config.toml
model = "self-supervised image encoder"
train_examples = 97500
horizontal_flip = true
method = "simsiam"
patch_size = [2, 2]
optimizer = "muon"
epochs = 39.6
lr_schedule = "poly"
Rows from block 4, named by matrix and row number. Rows with one number belong to one neuron. Each number is 500 + 50 x the weight over its row's rms, rounded and kept within 0 to 999. All counts start at 0. Numbers have three digits each. After the name is the row's rms in percent of the matrix's.
# fc1: MLP up (model.blocks.4.mlp.fc1.weight, 768x128), inputs 64-127
# fc2: MLP down (model.blocks.4.mlp.fc2.weight, 128x768, transposed), outputs 64-127
fc1.176 067:472493490525541438496542537562481607514534492464444470523516514453429576487526511465537543680530516446391441473504537422627437422411542422569489457543483522570510506564513492416509528479459433
fc1.177 094:465496517555595496453538515499529512533476501520453447496496485553494491580554527423486555545483438553523500409468494592384570436522464554499509464524504439559441464552425552502486325462433510
fc1.178 120:563530530521511466498514479552494462499465524515499490560473518521465495536546555450474457509504476561625577464474492523305532428460498488498542521502552452507499499476488581461503258521467493
fc1.179 097:483478523515467583455429542515552591511413547498425449480357514660469526547538504546488513552547485474494520438495558477469465541507464466511613524490488487467437507502517495493481408461480555
fc1.180 086:423450459481466526453511514502547551477508538530465446418497460474567549492558536470484407480453379472499440477440534506469452514486503502568491504421499526546495632554496500440435500461505552
fc1.181 086:583562588460496555342562537530493487468503529540517492436502496456457516527518470520500574397387521429562517606520577536438526479612548534473480531419484524446479474504528460546571556607466480
fc1.182 086:514529536442375520594528482482498514412516554520444503432522492496519567491459510499500470597459442380493455445514496612479494535564454559565474515518415533539528457491527512546571533532420499
fc1.183 088:429475425563446513517514458484509537475468572535461489560467541494507472558574386525575565654480435456538475508582582461584534505523529487546463566551461544541494524494437479489409523519407454
fc1.184 091:541516503352484628518594533478394539485480592460412526511575466494449576400524520475554498434513483515521459596551565533511430543545490583512531471435496428532514419548567457544523476529548431
fc1.185 047:498550454603452516529501578510472504463456519511477516480552388534593525592487431522520530495525501438474540551472534467461578489481495518526517421541481452528496609442401478464469504479506551
fc1.186 082:543490471536376596490515537458487573448567462456436510566393529438543460441558534480393518496531503455533457543432491499606526548588499471561546477517495521556524456431611519545495520486514477
fc1.187 065:522468458550497595500492488491468550517492488488405555507434433497472589519455572543463475631579461435512475485509461476398444471487508491516495520474465541420485551558583412434548450552509584
fc1.188 062:494511524568542461537435548547384494489493467448442404576510458518621531545573490560546499482516498415428470570495508487510603486480516485489516437523468457536593507514501585486541561524458405
fc1.189 098:529514438457519516487518493480478467431499500526393595553442477532494541475528509543546493532492488530570655478492532524491378519519527551571479481488474471447448538591517471576481542449511520
fc1.190 081:519570498497446504526436363513463524453567473479434479606471476482544531468471494498409610530478518525542492467517465587561474505501418447494504529431456442483550532438432554507530522514525430
fc1.191 078:543594424399614506444500454473448559514532471524443480548509542473517491420446492465532495486568507545441601535502491525448429591492439621526518397487508528512531495518563454485447447516534509
fc1.192 073:520455549529514519480469482567567590465478503359513414467444429497483546557567393532462499465412401633503480547478579491542492539500537527527440557471434495578426456568511496504557534481429508
fc1.193 108:468429461541515548419503510528494544581380523493440461443492472495552610517494548559404449513460483497438460466543494530505485525569582460571481464453512500441580523507495404491543527485485526
fc1.194 087:560523484569480482501367432460518512405497439451586505525512487534587474502407473513539505580449487513557494466481456532437523563513452397509554489496591497518506682480494557487485515471443432
fc1.195 106:491446503467498400508423554563517544474571636457564559467516506516550504488567456485309490399524606478553438536534572538411472565559511500533487593464471538462530540437491475490454527468417417
fc1.196 117:469561446418500490457512475473423540461458494475459508484554514496570501542498456422532468504479434467431406598493442510443529611439493567549536503537452569586513491477591492570460443464527437
fc1.197 089:473439431624515525536507450498518454516418455544485586462628419485567546568518463540516619512509523577508451499535512504462487489577513505446527482449493484537528490598432539438495464557514480
fc1.198 129:449523508545465515471554460547472472411488466552494414500515566559526501571402478605487548500502489421549578447587535462460599638530476489435537492503453503575495462482390380530498511483444453
fc1.199 115:483529514475575537453491458489544597582465600428453508511479454471445534506453472467533482563466546481509420509437453485423421455537574479524531461504521562511605542454484486483466470472524448
fc1.200 108:545544522512503592488533470573543568437489509487570389452511551570511525533442449537530552433486473505489561519517497455480560415412539520549489524545467435518570462528571488577465485528385491
fc1.201 119:549510530500576467477439493559468470506482444404497465504519516487464536462435584470439575432473519547480484419552587522536482494507472500493454557405462513542467421511480419485463460560583437
fc1.202 112:461532478438539503542443418416506491502456456403478443587485513480456535527533503498536524512471499408459478480455413583606488541580539504536455494477510528477425559512498506507527479579416427
fc1.203 099:503566439540521470524417430467493455547348521548494510505473483462586480523513557610510450478484568523512568512507547480546461475515508470421502543525509495531512520469508438500496656453424450
fc1.204 104:472524499421522500486473371485456465576393511542417489509556493459564435545561517542501470455481563545505554509548496487459506469482488453533553578489435566563485480464566455497547594488429465
fc1.205 100:448500528509498514465542506461429456551559522500484513500485516414548503507496501421576523540481560511524579529438564526552506485518472478459539525497460517553455527558350493470445423452391533
fc1.206 083:483434451585585565472526532496545335501457403631419476451510498528536553460486440577485533477482562524524563471482529421476485490544541417467472466504460507435641486574491482485547493492428522
fc1.207 090:434527464529559522625486478440504524447578569529422561528554549532575468457469517405444419560469585447503492434493497473494466594497462562466476543460470485536547481487546585438538435480513498
fc1.208 083:509526503466429522557498516475490529436486405457591606477548510521474546484395482546519433550394621607521502545525618612453508505539501538539526533475446500581455497473560467474485473482520490
fc1.209 079:486544509561532483484517496490477467590418541532540452484459542473553592552422521605488537496526574569488514473469596462531549487491444476536565472508465542551488433432533494544504460425434492
fc1.210 116:481493472529464546379444541518501505517503481547457537582498592450541515508542453547440531438520479558411485481555433429439572521550454452515526500459473410454513489495551581467427422478557565
fc1.211 114:484550462576454523525576513579483490486446602591400617445551532454484491372543561452504541418538524516524532488527515534515612446502523528511486523512546476456616538527470537526433503551438480
fc1.212 102:492398593515519539459559502527455427494537622539573519449510449549519641580396469498527520416478474414508525561507587429563437522478585508516559463471526516481519427481503486545451537443377453
fc1.213 088:549488455503511473491491514578458494529542643482547395517500496549528529513536504472543486519529535520459471566510504547578510529443390506467533615437461525545474465500447479402405455497480516
fc1.214 082:452532538493533540440498559537424518424534417523497552496515451480576448497475451503511497578536566476476461444477470541524498484546515420390554526622519419515478489434500502510539476495573479
fc1.215 103:491624483510485437539496487531524527485482552528516457462484545506467446466499556497428545504465528536624424431499483450492585483497533516573481435507495619442545524470473415518463485515533542
fc1.216 091:470470455549464520482573499515595527498446462513512491574509502393550552489454474530524493527590520478492532487510494534517534483550541444518443569459491507544397468389463444532449510487424535
fc1.217 115:461487510457432498563561511520446502528518603488545505496444550491485524532538553466450523491509484539550465510476521474510448523449524390570463581536486383392492562484522492562514468412514423
fc1.218 094:525514498548563497473369465432527523495505568459440471563516496499506422576520508545435487506452561525507584505559441546520448489450539498445573557514459519490545477378511455392454558519458397
fc1.219 086:505524480473523533579572476538476492359511437498500465453543519510472521457446582574501553473496522535624490484572513463443573547555518487394552482502424603539503477452523460572478520416503484
fc1.220 102:514479502576478491453583514455527444456506530525448441527513526544489538486696503504534559550558489411491513412515496547508510489486567440510485537560462500526491543566517475432510521391517459
fc1.221 048:460463531475526461500487528625539459488484433569406438483415533521605509558504486515490516432417447486578459538507474474476495469476595496499536562523506486418500434492581484493460464465519515
fc1.222 114:436607492389480499474488520569446511506496568482459474490514543533505451551510451541459473509516533490526510521496407485570458553444548472599542530566447464472503521415444443503446497504610453
fc1.223 067:443446470509410623519442497590497520646500492490555626500472526483557603539520529522444553493493566509467475472527494461496469534565500464495560534451497442408535489539500493449546482502459515
fc1.224 109:554536555462520399593448507516477528458491489447550432450426507533599506515528402496612513490457456606480521533450510491498487506537474496480539541517433501544522500499461484406519244425490467
fc1.225 085:482478481456574458493469540607508505471498570425518454504482494496543478577486505480435468390500516592533582589404538481605449490461417469524478535434532452503574465440522484484526495441503467
fc1.226 097:487444511454576469523545383531463465501543530471461476465494516526506498542489459569571484493535607571439437503493545477389491468460508494512482535495479470416630519549492535558472472501546503
fc1.227 077:480456443465466526431553544454413533509459495450475479586438539569526566631493545476479575548484455528486496501521539477497559488522517431578549460572498419370501515425487506580542329462571561
fc1.228 088:554511498490530579511488480526437467472537523556560527414544541581602399503449423522567505493462521488533471489482555410443514520427577421486415535519452555409499436504499512508480604590501456
fc1.229 097:475510442419481506525547597503447573415560452555566477402538452507489540498527519464515511671479547600531503451541487527501544479464392548508505513393566416500454549515549523521456516524505436
fc1.230 104:376564588476474466468424578625490536499562439499443526458565523502485548434486530508411502511427422505586562502502412552519497525498532506423453558475523509488501483453555444427442476488597419
fc1.231 099:510552515493447457397539400490464490417407517476416470484470518516540478493480476564447470585548397494445464611488492467548609520542494574466409528554497454505545456464581570583500401430544513
fc1.232 121:538547523463660568574445482493503503509460469467536508501505519490481462435482488540481492463435534529546488540454515479472525573498512477484563484453506529525482510510418504473388443438481479
fc1.233 103:519518607440477545539491451444477559448493578453506498538466493509498472439521493386428465491527534535496476412480490582516531463461522500587535468516527431539583524474593512459512481464434499
fc1.234 114:493485478552512514445445505495476414478564451578500443543484479532541570617493526568494466502464536484483452493509495545477507543471505523482516522520474490501455534392507498398583519473452450
fc1.235 103:503446475526493469474342464607535526499506436579436472467473504512500391441517502581526492410469435538540509546518480530494591541513479443535484486405538454452553606426552488525502472464515463
fc1.236 103:465572455535508503476392425450493540481501529494586447529462510489460491559510601506438490451428593440502483527569450494466566534449532519509563533516494564453603547449465490426480485491415556
fc1.237 082:519511388420531451524423514608500486584547455426440493491574434503497552552545478596501598490487499490484553407584468499468503486537427502454479533508464544496583443435569577454399519564537400
fc1.238 085:568547530440494533489539603529368499456534482505522431440482435532537504521534596452534552508559538517455437426488567516557450454586487495533459474498529431469458477511495495515448443468531628
fc1.239 109:410525528461538469484464539538481499515453491511573403473574480476456526615513522550470448586493458507553448562515452492502430511507608388572495435441473547571474480497483546484464541543589542
fc1.240 054:540471560511500474460480445470468416440481485406505508492434497499603419557510584551527492472483552416477522442498660518466560568474473544459507480602503439568502550486483421454512515566541486
fc1.241 085:436527456495552548477457584533509535557423425507426495552541502421489538379507517533573536381549531577584523515535413505439480418485480485526454529470504555504512557514529494482463493508490519
fc1.242 101:562483510513423515491551455481468535392573590501509411478573466508581492491561501469413517466531481454532368449474514515531468524505534489479487489544492566468504459410550543590449434507539487
fc1.243 103:478565527534499517518546483495454482412619470595610487566449470488536512524628475466526527564488463361476426533520516470572531486410519505500520464588450549498520500502482476521540549413391439
fc1.244 095:532587488447534530567491459521530494505527508470545471480579438450466513529450540442496579468648472585534543470541513502492574530474497487527510454476512503465488474562429498516412557439484448
fc1.245 073:429516522442513541502478623507465525528499492424543468504554506555573614564515628441503397647502465495462526532546500486492534539430465520487482504433552495480487552522515490526479492463578496
fc1.246 095:538521516484463443465633474548458522495507485521544494462460538431514462579472515474528529467558375483576427533474444443477536427498511504459475426535496459469441487495482455502495513529505406
fc1.247 108:550525552520510478482525442495375445533549453536498462409499536468573502682503519507548486593449464466471532416509521512474527501480454531392465520532495445472492549547529515534577526462443490
fc1.248 112:474577565477563454502447420523451447471519514481478505673476456432521485407558530484565514428508532517536494505510529537548457548501563443440459562442444417542495453477471496449504473478484475
fc1.249 106:453528495537484499570589456509491479448491464464493480579449505458543516538444528419512554511615457539556468452556521491496474492454510463451521505493562494488473591467498465532490474441512385
fc1.250 101:478507482521458578493552476531476508397511502523526436555552496544512493520491544432505539573472505577490546464483501567406485603436528448556526442427423506433466522443501476529498489470573606
fc1.251 102:463431499536605424472502506567491455437427542490543549540597535475509511468473516518482493578480466507534542546470463488549490533449512550506589506513579518462652506477482526491590478504501343
fc1.252 113:498491530490479496573522470468491552471453477440460463523489524542436510519554483428466520528459496469511505477500537494474493418452487431481513475542431494470460513516476524486491195524504475
fc1.253 086:484467512510538534570442477561550496517555447521569508472611506501533552459495528499429443517482474574651467517483481485568560474437483460463371550393457543567511490533450488528465516478532489
fc1.254 087:561549426559512513512505491666511472481440542564527472456482455507601536452575473593494496493486552568534507632573406589539506491421524462540529557395452422452440531451493479423372510550468495
fc1.255 067:437505430458489522488538511569479541485511428562515569426531466445558489521450443491544551498512510475549456542455510456538625568535533531500548548536506590510491413424494453499492444501427417
fc1.256 092:379561406496563490473618560500465446481508552606539500436460503491596608556603496486501523491465444506443471497475542469556573475539538432509504523460489447534462452511468428429481464546426505
fc1.257 077:546499516524520538483557462423478591427513588547460465452424506484450513525486505548482461608611422493454464485554444566550499511450425427494575567462457485382528527531447478601538423554446521
fc1.258 094:547548480459497465440526521526525576442472535532508476368605470531478619430484519503546500550494474490507526499505490469462351537481507439531569473464566462457505476529453473472506507469481483
fc1.259 082:429416410533478435502536527471452464531530391535467539482559482472542499584467451575464512499481581505515541499502487525501461468433570523493524389490495552467484529522500430453465495473502556
fc1.260 101:483507529492427483579452564538423560605465468433517543573569472451544529479455615614487439533480478571498559559530509456470409511542492507466493517416523478421471500497486514554468439477534432
fc1.261 104:460513514493559491497433508524425479483528433497428496353535533433481528457616508506546470432521580536496534480506513518556463532410535511432528432490476474483443528527486516451516533485421476
fc1.262 064:541529512538530545428490362512465517442450608601463547478479481567563470556525460524570516478517432454563452606493594413555498442482517558498528470433588591561417467482504466526401469479468516
fc1.263 108:523461371463479521501470429633494368522440497480527607490468561548528540612494560539511531527418503487472534521529432598509517504517491517478485507482449476467456506383493427490508511465591528
fc1.264 115:536500486523466438527460556468569551545560548440516582483513445479577482588527530575539494546415458505487519359505378545486456453524473466450502486486499470470534491504539463514481386571499441
fc1.265 119:567577445489503553567468467444549541504401464498438552459566540460545478549495422491437529536526496522546586560461487535527473519514625452583494434560521498532478533521500492585468444481469496
fc1.266 080:509531586537554503440468372533390492504535570480425526549480520497477524507477560537521551489503531391367477461484504563489543525502504511464576416433448465512487530400485517468465491500535554
fc1.267 126:559538408565479590497566537504512438432515438436515576409396505527573520588484569493478472611482530507501504387537527512398554508537528639471468495453513446498547449539441446419471516501410426
fc1.268 093:466508437498461587556507508510464536514408524466509506482494564531550507532441597559454494513510464517474504409483575470411455474587465565539525505425519516387528463582454478554587515450498495
fc1.269 103:476479467525504549468540563507492473446482480491545578426575432558503527542557485464563467598474518577445571442435532579312420610427564466500468541469432548535472517352546482480454535504511504
fc1.270 085:473495475512455468521461436481466515403484606464441538612480477493508531587495518485389563430529442590450499366484478514487489523484534493492540424454524458513475498438506551495519571444499519
fc1.271 095:499509458511495485511525527471460605383506436480516472318510498471549517506465459527541480520505506496590481525538502515485472575528492444448453537490518445541418497540577530560517546387517378
fc1.272 110:516490442528601535475518429519516446504647498572466465478509462613486474485553606525594495433488585578475500497563493590378467532414487416389471506565480524487419506478476468506512532513488586
fc2.176 079:523444501501473488519496562523571511382436526468566503487534582459505465514576464501563454500510456469601504523505543434497509585561399412585519528506484546532510485526470434383568508415385572
fc2.177 092:460451625531455484537465445547509464583431553494569547494446525503515583544516523421510397565502416546496582551574458577572440511502513475526508545582404498458354516533486522546438553398569492
fc2.178 106:582528503460438516542552584531535474528450504491597538470510488501504522520568481546461463549502398570546589576541563436446497504520539531484511517610368541517491509521508570550442562450545490
fc2.179 085:542422502517491415493471422504423464495471532535456641462512374486483533502496573452515493493497539477457562502416543522430501499477471446391403421627543528573526452499457418489472483508526462
fc2.180 093:460448459515556451503465490553475500395583520485413563474497503433485525473493499528499589452458594563475488424423428485519528508473440440416485439438532397556504461478495476457511466477467451
fc2.181 085:465636480475503403487520502463610522529482506467444498476466582509396460466460505514471418589506461502523563492520627549528515508490461516518472531612493539489441564500493444504491431525482539
fc2.182 101:525435479430395507580551607548501504467489497558501505512473513471522394523556552520509415486504548422469525503527507519578490454475520611577436552492414470537517499480398485502520452429545483
fc2.183 097:524486448487507445510497609485563508518458585505497539485438569479493494517466404560498392510564582422522413513496465561510540496588384455476502536534597425578545435540434481504459465371534450
fc2.184 093:565473483520511438445458570490368474540432576482466502536470433490452530462525415473548489541448593458511433538432511428491498411468480563485466466490543510499454500424526432423525580585450437
fc2.185 043:491496482407421503533408524550500503506446500481586554406435424479537504469519484533520442575474434452574473485487497424478397546489547502475525495458506563567502438512482494420522539465410561
fc2.186 081:483440516384515480504528498467438480481494557485458576482459419471485452423467440532496454443409569470452541463451599501470549526574447471457490542537423510576513463448543531554492433530431503
fc2.187 065:491446500493578465467579463571505428449359491512397433599597528508529442559541540521481505453513523554554487486542496488544519466428481449470503492553533579514509539517461451412576446502555533
fc2.188 059:506566525516627559512547544587444541453521604440657487466502476532499481537531551537521578580485599434540517517517516485609434481417533465384490489551583554536557458510533381493586455478470550
fc2.189 110:486488611509466584457475543432489516457505519463498552498494482500417484527560572461507484510561415588486542581532517475471551523488528529496516461489543541579384488540519474500520504536445532
fc2.190 072:538559488453477511608567585503468460458495509540516503551471489475526485520523454555533327439461547497479456471504473441519530534504535484499522451413526494510441532559499526634455465512438509
fc2.191 094:514528698609574383430605590474459480567459430437455543479560444456500478556517469450555538493432450482411468498461457518463549470505486538531484523585481510526490412495482514517498564439467506
fc2.192 068:441520453506383416470530516427460402458484526458454537482612492528542453485494530511520516499474478495496441493568440531543497557509421485457477517441605392500559457534436547483556492465469472
fc2.193 121:546487494515612438560396438453513453501439537467447470632533549488472515453579481429528517526530445409516477456574568477480487639544449451596573540469563509492444430530496486474456476579500587
fc2.194 084:385564546555521521482567505583444486514520518504556490485553517536536478493493515491594513536524548532520464509474413472492490550475505454613509420503439579441420568490510529434480512531402521
fc2.195 098:531407451438441629483462501537518579374490511446445462450442472542498542472458502650537368573494510520470525614484488525513537449534483589440589506444463502530509468508503568500448521499459527
fc2.196 119:505452612559492509523540599514474450542463494486500509535465496430541447534572480493556477557436560501469443490428436520470469420559491594567521541566467590531400450475429500480527504419478484
fc2.197 086:499514451392415526491594459551507490419460463517488553517524525474446455477506511603484420459533509554570322457477457449451511513488515408466518528494454516480536391459534566469485514477557496
fc2.198 138:513497450449562515478347593555475559540603450487546398393507528540485493531474538556429488527491482487473531496505528459529452578442446438481551499499515494452509542568485364476551444463516537
fc2.199 120:534501431458532593558401488565479516550621494539550483507448443584572527535428470496525405542506399485542494576543465510472549523444533436447522469439411493513590512476491429491489585496482467
fc2.200 110:461465428588479411599465526520502516494499454495548443465517552502546510532424508458457677457521514481411423446543439509597444487544508559582403561575547598453482493564479573509548579402455577
fc2.201 119:465439505492574502439497467462538514476475480432544430495462566460585457526504539546501356494625517476461597496543455480434540538492509512490528553502406459445412466439487482414541573460563509
fc2.202 101:444547513471577524513562596446481526503486552565616468451464449507538571487552517512519512549463510490569478550548472503574469451406516376494574517527483557461472518555580490594542437469463493
fc2.203 096:476483441464467497532476424453504526455498492471566474434490522430494580517648534429478524545501552432488419540550424487571443594522510536556512464436500633491469489513483518510483467508480502
fc2.204 099:461492393478459431620508424468452446469495481486432478482458528382562468451579532469551640489537571439437448457531387463570525505459496512592486488485602502526545458469489553457543507458433449
fc2.205 098:562627499529464603470502591424528524459516540381473444459423533514535500497557554505540476549462553433469603509503462556497368562484533480390551463496508489517505498476446472529442526502522528
fc2.206 094:484472561608455472579487408516526461401524480500462464480592527495474485432427548559452467427518447541496477497489541515500498485589529491555483557497495479521613485437416524424504523475447507
fc2.207 078:556565469583413547532543535589516410605548532528530570511543474478476426530630517472559581489462510512526534508446424512553443485546507521459482515478545542450573534487482422450479483542429501
fc2.208 081:520376536552401477483562563523447522524445400554495560465433547480476554460486496529481533495524553458433489536504562463441579515539470419525544518482452484581483549491528571468614486581569465
fc2.209 083:461601507512386504548498428552494574490500471486540555487478641525475473455429501496509469487449504487475492546439485497412481595616553556530465522478448531537549443526492419510452464653509500
fc2.210 094:495512563384518499607503571522478547579461471626574587411511452491442496453551441478448456525485523508480465650542466509531478427387477518518475480499497500530483417499471547444503521543483570
fc2.211 094:540496504475499463418460514567568587519510454584546518521581517474459430465445503513457486554419541513577530435481551486590404442439537524503487487443601501423442600462525524514518441481508427
fc2.212 130:446564450454513485537433454495564527525509512407469476536384527541482530546527528479518457550422477463498403487426572530493498465552476540482509580497419470569556507419526453558455537513519582
fc2.213 098:495473503598485507500548446601497528374451514504400510493476559478423472434497480544506494398549547494421415453533483497451557450509424492554437551488487447528558494488454558495497467513494510
fc2.214 076:502499382531479516526521548407527546522488502500439549460510507473508406467427533462524500487473478486521592419528453463485514537491566492452444500455539391616576521388472588440545518572490419
fc2.215 097:482482449340542413489540558494548560534543485514515428516433521520464531420492539509433389649565538519612490516557471509527563517459535452484500524440472432499417505575484538492518476560539509
fc2.216 081:476519456531632559597570585476486457498412479481408554456484631439546462506505467564506521524544538498429490543528399523527463509534396538445502513526549581485535504477654521449511474549579406
fc2.217 101:448496468480484477557534365471353479550463497474484501571610468515489514468513550514476574500480532561472365452520495521475525467440505472421450557535600496443393517543399487449522460502572499
fc2.218 083:504519487515559558521556532521377561468427557410509509519480497486496371576452501474530558529564555443470527454515402488512448544466477445447520426419474630593512572565534563535476458484606486
fc2.219 102:409471508465419557557444513527532560560523550519580508472420394457573493561545487489562541524455534503519430617596442505523483537566579446479500529406470496504558609500471472595512509489515499
fc2.220 097:459455543607529574433562520451499522548623534500523522466486472574536505504543517483465351577544559467422505542529549484498504497564532397538533483546441569490453526546453468503497506473490528
fc2.221 051:551502451569465404506514474496472543462636549457475493445563475488542525522573581484457512505465511557541545508461635517463493530518510457414428399491416439468436461408448409549544511536467424
fc2.222 117:529494448633482512571530397459454437499420519508435475568539476583540528469532521522484415485586477486458475461488483557559520464549532555472541518515509571478421487593477552474538461428550522
fc2.223 063:540543531468452481566527456547456438543433457456555500405516570454408527525534498492499465511565456591479481476448467502495527515449526538484553517496557542532515383460582454473468497571512504
fc2.224 090:574517534604410473568548498479480483455467519542413573473440524496423486523402466514441559438523559408493485494553445375474457507516509477510480498503552495445598476449551513449476549555500460
fc2.225 092:517452481500542586461461522594526512486530530448572422486494586486486515576430496579449418561496448434518560547577567504509483649530512459444425525459460501597502421483521566490484612528515605
fc2.226 096:423566445429505536506476513526488498397582432596458479465519523519450467528462470465527493511462516504462469449407435580486386480455500458467593542488469513453512488466542451492618556558580496
fc2.227 074:470440533465545456468514451555502376560540499450517560553532532438572523568539455409548583474511555531551466512471475460495384499382535472523451586523550520444545500446552458545459355525505456
fc2.228 086:499493535448548566500422517480563429514516417417548494452603457515516533622487578455578421421527575453595447521481446424500469498612515485512560521526412526443494488442465571484508504471571518
fc2.229 088:568453511602468659533575562438549497494458517442435471521634489447447398600545514462535551444512460570493503415525505509496467456523479479518530513445499403565516485471522598507536490519524436
fc2.230 103:511506530515460509585540497503517477487459474561455451498535562553505555438546555535507460498549497531532466460465408572530483452512468452488442437450433447483478512594513514528503467458595392
fc2.231 095:530523436563558472640534484515548541494511516551566574530585512526474486491506499544581421505461544546550507539557464481555520534498550618555482471606574545448471477530564488501532549515472430
fc2.232 109:504561490463481589536520476441409499562508528589501562429524461517556531459473539461480505515578441567504489547563434593478453458436600520436425493553545489492485483460447476473556468515477503
fc2.233 112:466597457578510423510435394452527486418468502539537479521551545435484526507475514521457564564529543458484478582462399465515449501477448522467547536525522539544508543534515533618494550470475533
fc2.234 119:523441427621522546478578425539441556433432472512492582520426522575524495492471561565465477466500529527469504485464483483445556500486498489470485435501458393550565466503491503452491518618560476
fc2.235 097:504499460504428480486563566402555493533554486501483466590576477502600443546444576622578604540465488379530506468497443440556507514516493507513531431408509465521530499591532507530490589530561519
fc2.236 107:486501452517533511565447620541499492505461538398462422448525501456477440463495438497501554598399494504516425413346551494472486427458549369574476566418479476491532522535495494527585451469515547
fc2.237 078:434562582517432609537537495504532555404426538499534560523483469484463494478557453562550435542432517491494475422520556482503438548473461499520431486389520419542550517515452527557528448523453520
fc2.238 092:519450463544537540481445495410470464475468440458474504427586544539493426431527559467528543420487572405545520450577486531445564520507556448561486553397550435475468461524529487500486547504558508
fc2.239 109:477400442501535567451484494563528468511587513505497506506512502607453559466445498525496371429489557472544415465447469551442439494548571555490507452480502511465516511548525561622422471459438422
fc2.240 054:518512470570523461526497572433535590525451496609468509537484504530532524457389567553505498439526547547410506463539493538522631476516525425569520561587475503615587489593543445475404429510537505
fc2.241 094:550610552566395566428535430395540514491456512476484557564557491546553582524497459508462365488487384510512496476571502540437526457476576448459493498505549486547556461448450520478521472488509423
fc2.242 099:455443508375540480560626544410434540521471491521469489482508495510581378563491445427478479508466547472608396516471478515579550424541438502506426475507498561510490473464478495425471590525497452
fc2.243 112:543491426438501554529574540495506526499546514542685454489476552561547484536476474523530353541467499381539441472471513467571520530408457431470539520541473449460521467558475461511571472459536510
fc2.244 091:533457472565496478482569484409485450470517523627495561432437468505474506544529483564475412558534519484548502523510503439548447467530444550526475572466419452493518502577467505467520482611453498
fc2.245 078:517559580540572565389498441508496473467464473490506494446504464523531485543474492528515688380500562505532552475519466494524436503508519501483461472521539523557595490588528556484474473531445490
fc2.246 101:466519559443516497451552481469464493449532540442580526507516445496517510479518590533492587503471494555479500470454494371497553535400464510491453492564515534456494454521496491462546556464406432
fc2.247 120:547550572508602535459486477466559485533528530463531505516481501456360610519538501517519463612593421528487490506495487435499405561512478550475541477388399546499420528549569551446434431469550435
fc2.248 114:520458502494531477569493492528504542593482506511483525443441454552573552552562607500528411490554414332440477584499473419480598412576541538452518476455514470450488474515497585566501555474572441
fc2.249 093:557613598508574497503507483478427505534473559533475518383538398583493427541522520504542480476565502532469521452533587514492448542549522462467480524616517487412446478620489525489475463481492521
fc2.250 091:460509545493536474501485479485470524425425431512460407468463466428499487525571466513453595540476430501505469535466481566531464385519577513598504530461471570481487499539468476573481449489441487
fc2.251 090:614446433506439453536420468614616617431455562576513491563504531413517475493489527502492515424404483541511507464489421578523518528484558455477410544492501462501531495481418507495544451445514550
fc2.252 099:476588540501480479573496459555524452481534509538614530546543515515437426581498530470514548508501480552512453490473595493561472470476436497424511569559558434406519557561536436503488559428515495
fc2.253 092:539533508549597652482415534553561540562504526519441449503436463451527520455505439589503392554587478594457508509608540447496445605453450413513505507482453430457452499477476514540497506574464424
fc2.254 084:470497447514419532527538439447440474504510490572508569568584489552457509572471603465493538398428434463500521438496444444467542479484487464574507501455451437604532530613445594514456452439450494
fc2.255 061:496542450402390563576458496446479519487553562504583525477460575541538432445371535587497359491396528550458464441454518493496412487487425513472541513498470583446525479495496544521454478468552506
fc2.256 100:546530532537548435496505470497560469510389494403532459527523527499546479601441490413578572445477527489468556550534596462537503509505503518534490579533516537545480507405423460551458544539473457
fc2.257 074:536497489441563530607501477458443523505450537565502527502541534517508532424496564412415479454528403512538507483461480528523441507493535421548448573471545504392421558550595482445521512413539509
fc2.258 092:471529403523557474502495452465541437552525502480503523498536476531524534473496513536498388489439507431623509530500440477430504480460524585558546489438468498459518538482442573592518541428495531
fc2.259 078:484529439461430464529476422488556582495558500468508473496446496492441469548451460529480425453444523523511560486538508513528475499498540433464519476356483433459518463476509549568515583526542539
fc2.260 089:428517539479528501532503442572537492535441428441548558524483558472497538515491514442478524496499516519590450465477479470532537531483518463431524532466538489474468357540497530587435400473389592
fc2.261 099:514471473456532515497443514490594435508539551475607529573450524421473529422500572477577319557631488481457508506558516482429499508577492520478507518521362463539533475513552506512484547532532464
fc2.262 063:578441464460543361537585587542517445511517542505578592512433527452434558563519441551533478504460523377486507478489433510545470543524424563523468502545425582532542515573529515460461483496513472
fc2.263 109:539554399447469562444571486499504528588588479536532449534541411567490463551417509548516328446544478601472427482499500512513498538522501486535517547554479408537505502499489538484466519522501535
fc2.264 115:500483480596421535540518478520450571453454504551417548492488508572479488532512451597411561535487456464470534568555477453585530484500429518469546550498562505463546457489554558511497528499506391
fc2.265 141:499557459534503427568439540420517471588508565468470514595432436587570501509512535510513333446610524558520493582527617498549561495506516445514550528448452457492503497570535543525517561522455478
fc2.266 080:519539507470509443574555466509506527495468548520502489452594445473559495545593519412437491541492551557566410496440572477520521388514524470443542560459533557562508529586541591580479527418518525
fc2.267 122:565520516500528588552454469521575487497471572428481526551455523579480520526462513466444405415532558514493550517556537538548511455410519511481461500465457409630536490529507479449454552461523534
fc2.268 102:517518477548532464518534482528536448504536531428495553521505570441443510459501494482523516427613493584554506485450415503385644473487510585471603609405487463497501504567507533466437520522476498
fc2.269 089:496481521607492528511535512519488566421406490517571513599474496511448440506474470562407664464469596481442495486463509502557529455534553487553546528507626549450493473520466556503515570431561437
fc2.270 081:562435543584444427509503439522509447442521530429483496466584392482513467559496526506444496517512526573613499539436542539600587410516507575460509422496503555607514477583450592530534455591576502
fc2.271 104:437432442433482613569526481564354359522457481510485536502577429475559516463511420467423440484476500577487572519483435489511520474448543544494491481489566549542622501503535551477511440523480473
fc2.272 097:570420493466536438497417480490521443434391495482470448511437479500436439486465479470495503466575578440502536436451519452597535378453441545499605476434468515507382492538502571528519456494554517